{"dataset": "telephone keypad tones over noise or synthetic speech", "gain_aug_db": 10, "win_length": 400, "loss": "mse", "widths": [64, 128, 256], "blocks_per_level": 1, "attention": false, "optimizer": "muon", "muon_scale": "match_rms_adamw", "lr": 0.007, "momentum": 0.95, "adamw_lr_other_params": 0.0015, "steps": 40000}
Rows from block 3 of a small spectrogram enhancement model, named by matrix and row number. Each number is 128 + 32 x the weight over its row's rms, rounded and kept within 0 to 255. All counts start at 0. Numbers have three digits each.
After each channel's rows are labels from the 100 clips, of 14976, where the channel reaches its highest value: "responds to" is what is common among them; "peak in band" is the frequency band that holds the peak. Only what is clearly more common there than usual is listed. The data: telephone keypad tones over noise or synthetic speech.
# conv: 3x3 conv (model.mid.1.conv.weight, 256x256x3x3, each kernel summed), inputs 86-171

conv.222:147077142119092163139118082119144117116187126149085146084007122158144103143089103169168104163113112190155117123139155127122118109096116091079116094180112120072092122094113040086052104120108131134127093134040155178149117115141133114163138083157096109104104131
responds to: reverberation
peak in band: 1000 to 2000 Hz; 500 to 1000 Hz

conv.146:159057135109139124094149168090165125086124109114157181073129187159135125149125152153139118120140076119122139200143120158081107114146103131170115114141126091129081112195116112130190169094151135104124100172130126122176098171142114117126161096130100077115110151
responds to: thin (high-pass)
peak in band: 250 to 500 Hz

conv.129:155094134104122116119133148141136122092181139170089085132105153126133158110158093123185128120123116202146125153129174138148138147173160094142167114064086139145117235098125185086088157116151153103161142117093148112156128122141157095146125053148076065063117117
responds to: rumble; pink noise
peak in band: 250 to 500 Hz

conv.183:127102106085131163122149082123117102080137091178091155113086099124151110096098083123187117105117057133136150153108144127115087099122104110152102102177107115112102120126126122128147197139146151105132149199092161155116102090138166238132125131105181159146142108
responds to: pink noise; white noise
peak in band: 250 to 500 Hz

conv.229:094101099133108134117142139137125125187110102132103092113134087169189129133121171142131114126165131159149129167173162124124131085139143161110078125126110124114118135115145108138154154148152140129111111156114138123147229089161138132127112147199181039096182127
responds to: number of keys: 1; number of keys: 2
peak in band: 0 to 250 Hz

conv.123:114088101153096167121187153150142120119143149113124139119167143074121118147095093181121121154118150227124141132098152149126096102134158142130139162101109160128108165133117198153119159144095132104163189130075132098096101157148175114166126079138110117084191124
responds to: clipping
peak in band: 4000 to 8000 Hz

conv.240:167196137166164077080129084138141161110161121090142069170113145099164125140129160171140153105103166122108140127200121133127148139071138127175118119160128141144161111157055079136069146200154132157145123088089113118139114115125132184094135058098151092101099105
responds to: reverberation
peak in band: 500 to 1000 Hz; 1000 to 2000 Hz

conv.95:111070118137136171122109089111139098126150204113154101083128121159125177110119184120123132112122145054116121208146178108126087153149136083119106124109132072115121048092162180168212107092144138124125172099125163154109164129113116147146093115130126151126132143
responds to: number of keys: 2; number of keys: 1
peak in band: 500 to 1000 Hz

conv.102:085105126114113196191133144071127119136141107127158127111236152218152139195156152130118104108124154146119112104177147148126109148085111083103114195115106145105111109150143089039132113083095069126091106147132130124106115124128195068084138160075092163126121150
responds to: rumble
peak in band: 500 to 1000 Hz

conv.97:134106134116055154126146127106152139103159159172105171088084198193126119141122159110155106106165131214185124124108162128089111152147108065122158132161093122135143153102061147085102107142122110111105109128073067128113158109128087130130109164182087127143101091
responds to: number of keys: 1
peak in band: 500 to 1000 Hz

conv.66:126136123145111178101135158113141095171148200099120194130140136130171117145187090171133148173148143101136121122099128156134146161163110073139131033179151105139120090107142149081118121089127119124123124096158150127134128120126114159150101067133099151115182112
responds to: number of keys: 2; number of keys: 1
peak in band: 0 to 250 Hz

conv.42:142128190162162139032140119158124113124143146171116145118216156146171101161136102126116150098164132176151124054129171165139126079137128067135130066093098107116091125119076136150093105112103110107091129060093141082110138149130170116125119131063156180155173119
responds to: clipping
peak in band: 2000 to 4000 Hz

conv.243:165123144140120132085126100132177214176164099112171113110168237136172118133149156140121141095158195122140175133133126134154141134072118101189161114166160087138101092112128134086177112110075135149145106101084108124148117129123129189082079022061198137106125076
responds to: thin (high-pass)
peak in band: 0 to 250 Hz

conv.228:165135141102105110089127061127129130120130103124156096109156126096120102115158186186078159178145105163167162155148140127149186128152111097107075049184124150106119072119122138120101115122161179150162120137177126144115116194121105088042106149121071094138104131
responds to: rumble; pink noise
peak in band: 0 to 250 Hz

conv.124:112161115098129099071133149115112084114154099177139157130088154128099116128139072166096225119120077158118130082165166133172172110162151142090097062111115152074129149124116119144157217179129092149140142137061127130148143175138140201068126100128210127087157096
responds to: reverberation; pink noise
peak in band: 250 to 500 Hz; 500 to 1000 Hz

conv.155:146135118088134134116121173122087138152123103127111132156074124142145144153122098136147139149093095199121113094122093117132115122131108103110117136143141084087125122088096110198109255180130116127133132195134132161123159122146133196114152022134100099102153139
responds to: pink noise
peak in band: 0 to 250 Hz

conv.1:147122119121123142155131119128127146120106133147058088136195092105156106078113071154125179148160130097097137151103103158159128161170127102160183053159108109201184129112091107138103160095092129153132149095138183189100129140112133117103162138092128117082209151
responds to: number of keys: 1; number of keys: 2
peak in band: 0 to 250 Hz

conv.67:115138121071123127129104087103096137082126104101140119113044105137146127091123118106161150088100077087099133119077161152116086145154121206158118104088121082170103186093120106103092183136109120152132089185135125099077074106087108097117099121094112075104112103
responds to: rumble; muffled (low-pass)
peak in band: 250 to 500 Hz

conv.23:113130112140137198139085120112129142124112116095105103120138136173120157108084130086154077086105164143203202087147149145101123174125128107141204128106147098151149157169156162146082173095140091178075131211179141138156119108165141194119089023130077074075065127
responds to: pink noise
peak in band: 0 to 250 Hz

conv.31:113110096092104114115141094155123125140109150072144096101099123112128090152097182094188133090150124087099171119087146111126079110076155106147108161149124145110131140098167154175190128125155179088147149137142124154107177129110098136148151112144094077112133116
responds to: reverberation; number of keys: 1
peak in band: 500 to 1000 Hz

conv.140:116144105095130131082112091105110144126118136130113150191165106114111107092125115148088096163113117150107135158125152161093107113157142136130154147198127108122122046135120133052156020166104160081169086043115145145112095123128165065120122137152185110120122149
responds to: mains hum
peak in band: 500 to 1000 Hz

conv.209:105124151156130118153167129099121122149130141052132064108155099088096219133144126117137057143161095163123119129136124164119134153121090119142089090080109099173059137088120133085108113064119077106127123093149089116143081094093140036122151186134043135082087142
responds to: number of keys: 2; mains hum; number of keys: 1
peak in band: 500 to 1000 Hz

conv.158:128123135102119144118098100128128141116124128150171121095223139160145127172139111135142149127140164145117143141134150153135137103139109101154142150180118123112112181138130108055147148067161108187182170105162164161171182181109099138117080079144136132114144124
responds to: number of keys: 2
peak in band: 0 to 250 Hz

conv.199:178083080125137092126111164096067104146089079137124086135128121127138088057102088104091146141121134132106133138145135089130147102078119192129144195038096138147096096159103140108168121161129124148112191127106122141121130047132145100142179106114119115077098121
responds to: reverberation
peak in band: 500 to 1000 Hz

conv.165:089130133113164079151129143118058147112160092122139176204182088120128125067152165160109206060107182089127187118179162147121140110128126153140126165109102132142107124122144155125125179128162168139148072164124059169123140146145140128102085153109152093137106106
responds to: number of keys: 2
peak in band: 250 to 500 Hz

conv.41:104169149114137093159107114209112124093137087173163158158110084122153167125166122116158131068074139078102103102124104136133111117121111098131127101137149124123115166127128130175177104200169098127132153220207108189082117105129031095103120167156118083146106124
responds to: pink noise
peak in band: 250 to 500 Hz

conv.151:136120084149113125125108099126086093200093170130142153153169099159143101147096109161051152161188171153105138173165148157101145145147138128112151253141121136110139206123142133094104107137181175164183122117112096144148114105114128091091094080122148109117086096
responds to: reverberation
peak in band: 500 to 1000 Hz

conv.159:137143121133149126129135144068152107122141146103128122151050131129121111087126129108111090159092128121149143181117113130136146133074088113108091142041096101118118034084167106186160068152131149135121095070081092137106091175122147113120140128159135093156165166
responds to: rumble; thin (high-pass)
peak in band: 500 to 1000 Hz; 1000 to 2000 Hz

conv.50:142153148092123157060149089109114135157129130079135169163095177120069152148156179140122116223132206121125147173184148177117152106146132119100141145162095120118142112124062149087131128108106122079108113076146082123151108144122117128142159199130148230140130111
responds to: number of keys: 1
peak in band: 500 to 1000 Hz; 250 to 500 Hz

conv.172:090102119122104082151089094128131102079118080141123142092031125130081143142116115205140220062161117125128140108119147114181176130152092151153118115092152120173138198201150098169132128153155147159123139083204108156125070174144099150091109090151131100091113138
responds to: reverberation; number of keys: 2; mains hum
peak in band: 1000 to 2000 Hz; 500 to 1000 Hz

conv.145:143103111087117123162099078148147108108107110119142160119168112117116122167125109156130124132143159173131154134113117142153095169137116111174132090170131117161123168153133157194145170099151121189139142133153156145211141159096106194125127108113129192131107158
responds to: number of keys: 2
peak in band: 0 to 250 Hz

conv.57:119147116096093129125143132131143111145152133117146164119072109143122101131141106136061108046202123132177160092158100193181160071124150101114137111142078099133130121135161133125125134103103098091110146165132147085043153137138072199141128128128083172137139148
responds to: speech; muffled (low-pass)
peak in band: 0 to 250 Hz

conv.160:134064149134093156136070129137122182097094096071152138090204136110153102102114136145111108167089114109091128147141141178114138173092108159135107129095169128082150073097146107145161145098157120122123130119156148154156159117148138105128109134169130196092147154
responds to: rumble
peak in band: 0 to 250 Hz; 250 to 500 Hz

conv.132:163131198093156120143144187143161107169162103097124138102178116094125143153139168107202154155128120144101124147121130144098072155090135116156122157118146156095129000088070099125149158111147125101103149133094141101134142162115078134100096154151098173147101094
responds to: speech; mains hum
peak in band: 0 to 250 Hz; 250 to 500 Hz

conv.63:126136119000108138097121068113139096155152201128167185152088122141114117147106161102100142122154074097145149178138160110084145130117157145120138081189115119111164086110122106088104159134140112108138074146107173116100131127140126128097139214075167201176097085
responds to: speech
peak in band: 4000 to 8000 Hz

conv.81:121130119154146166154157159109174127182194156192153235164103158176146245191184114116138047177090086169186084133102107137094097202162133131150142078170156154159171135141137156118144125139126099134104072090141112101098121126126171111148176160164121126140127181
responds to: number of keys: 1
peak in band: 500 to 1000 Hz

conv.223:131149096139159141138162117141116066097169103133104105134085131090122136130146139127158142127129102183112066155151106080118154103096130116139173149174105235117190156080123132114103152139084123152059164129161154093121164153155132142164137111136114095108141121
responds to: thin (high-pass)
peak in band: 4000 to 8000 Hz

conv.80:137143138146129150092096145122140125185107113202143206090053163153168149119102099155104185072110126105162097149168138134155135125140155165143096135148196138172155137123212147106165107161114128134113142128187091142094170132138105126146146134141153113150123132
responds to: reverberation; number of keys: 2; number of keys: 1
peak in band: 500 to 1000 Hz

conv.59:178132144140132116078136110144127127058176103136074145092106137115083111209159150060095119142094122114102096078052104109090078119056162072149116093168093112109145144075048103153072176104138089113117093155132099083107129177132106073078143161136131119170133104
responds to: number of keys: 1; number of keys: 2
peak in band: 1000 to 2000 Hz; 500 to 1000 Hz

conv.186:189112108125173087101143132118145123099100093136169131146155123146141100175101114143134117168157130200142083070128180131112138113079119141128106059196126104102120103113108121125090124087168132164068112107104134070139130108130143100132154101154115128115090137
responds to: clipping
peak in band: 0 to 250 Hz

conv.56:148143148102121123204157099154110142087155110149084133093128112103093116142164140128086124142129124062137146149137146101113117109039151025096128111120134168099077104139145120132150128140107152162182138090079053144119156137126065098111084095162092128099082130
responds to: number of keys: 1; number of keys: 2
peak in band: 0 to 250 Hz

conv.75:115113130092123109102117115137107137160132139127151159157112144091155152137121163145156118176138139165147133154170154116129127134142110117130098128110152119126140071122101113036085139098110128061113094065112139073088140084129131116104130108129146072062126114
responds to: thin (high-pass); mains hum
peak in band: 0 to 250 Hz

conv.188:124154127138131093109137099158163097113151147177171179144083149173084132189130121118135168142106114183135109141142130132133150150144127165083104157134110163125132157194136109041107105066143122179171211151130088157214193126139138097163126167160142134168166128
responds to: number of keys: 1; number of keys: 2
peak in band: 0 to 250 Hz

conv.101:167131076101138132170130115121112168137126181116132165130160064167238166126160162103190100117118162115105153098196115164101117194134133083133135129144161155153098134179090135148054109134117109122082111128101137102063150106122113109127078128166102096162132105
responds to: number of keys: 1; number of keys: 2
peak in band: 0 to 250 Hz

conv.225:162167085148120123122170124104170154090134121182179109161110162197134108116168096143188162170132145142136132106113120103135114122170095159116142143107106120157117028181104104101136178182143149091150120150134163140086067097130131200106106079109152128170116074
responds to: mains hum; thin (high-pass)
peak in band: 250 to 500 Hz

conv.78:129136140188121099108145101180129111113146101154133121105178121108135117167146149140169128146156192101121150143147140157151080122192128112138111111090129113118114157105084157103098092078095119138129060088212172083074018104140132125156120034094138103092182177
responds to: rumble
peak in band: 0 to 250 Hz

conv.254:121206165126137223112174109098118103117146188148116114123056100126128125156135126164120148111111121087166118130120144131149152132222149255109167161072110148099111085110126115118161148102115152097101134126158115113164111162092065170128181103127182086077103092
responds to: mains hum; number of keys: 2; number of keys: 1
peak in band: 1000 to 2000 Hz; 500 to 1000 Hz

conv.202:170077145154137048114118141103173112159108149124089137168149144078121127134171093123148139151143142201113149121092146099081135126195128209144199159158141100118147103159078079189147159120137139104135150164085145143168146150153148133135163075165121154078133102
responds to: number of keys: 1; number of keys: 2
peak in band: 1000 to 2000 Hz

conv.48:111196139128168089008153112071119140112145169175146197154098165148078172206178122119137127164146151154123135171148153122107162201185194224158154090108116199135154086205097111167159165118107134143128171098142103100134144138113119122155163122138112122094176150
responds to: number of keys: 1
peak in band: 1000 to 2000 Hz

conv.174:122093105114099064090080066123066101123083153087113116162075071064144098094114096132094089105121109047095142120085090105105094093092118119110117132130097121114099134128150077131117132176095124081096138168099141154096104137160089062093084165071148152127144110
responds to: number of keys: 1; number of keys: 2
peak in band: 0 to 250 Hz; 500 to 1000 Hz

conv.128:143171174163124117102131145196122143146144070107161065096168115137136161144071180107204210152119214150135109173172158160142169107143119072127182161159115097149077207107185102160169189130086114135152171174160072152105119112122122113108097155168065110146077132
responds to: reverberation
peak in band: 1000 to 2000 Hz; 500 to 1000 Hz

conv.89:115149130175140117124140159143153125155120113177134104079059073090109144116082134105143100115130155100165103186125120172138155142185171113089118126133066076106153086157086150134147102097141113141086190160149134184089110193126118124124109204123113131139136138
responds to: rumble
peak in band: 250 to 500 Hz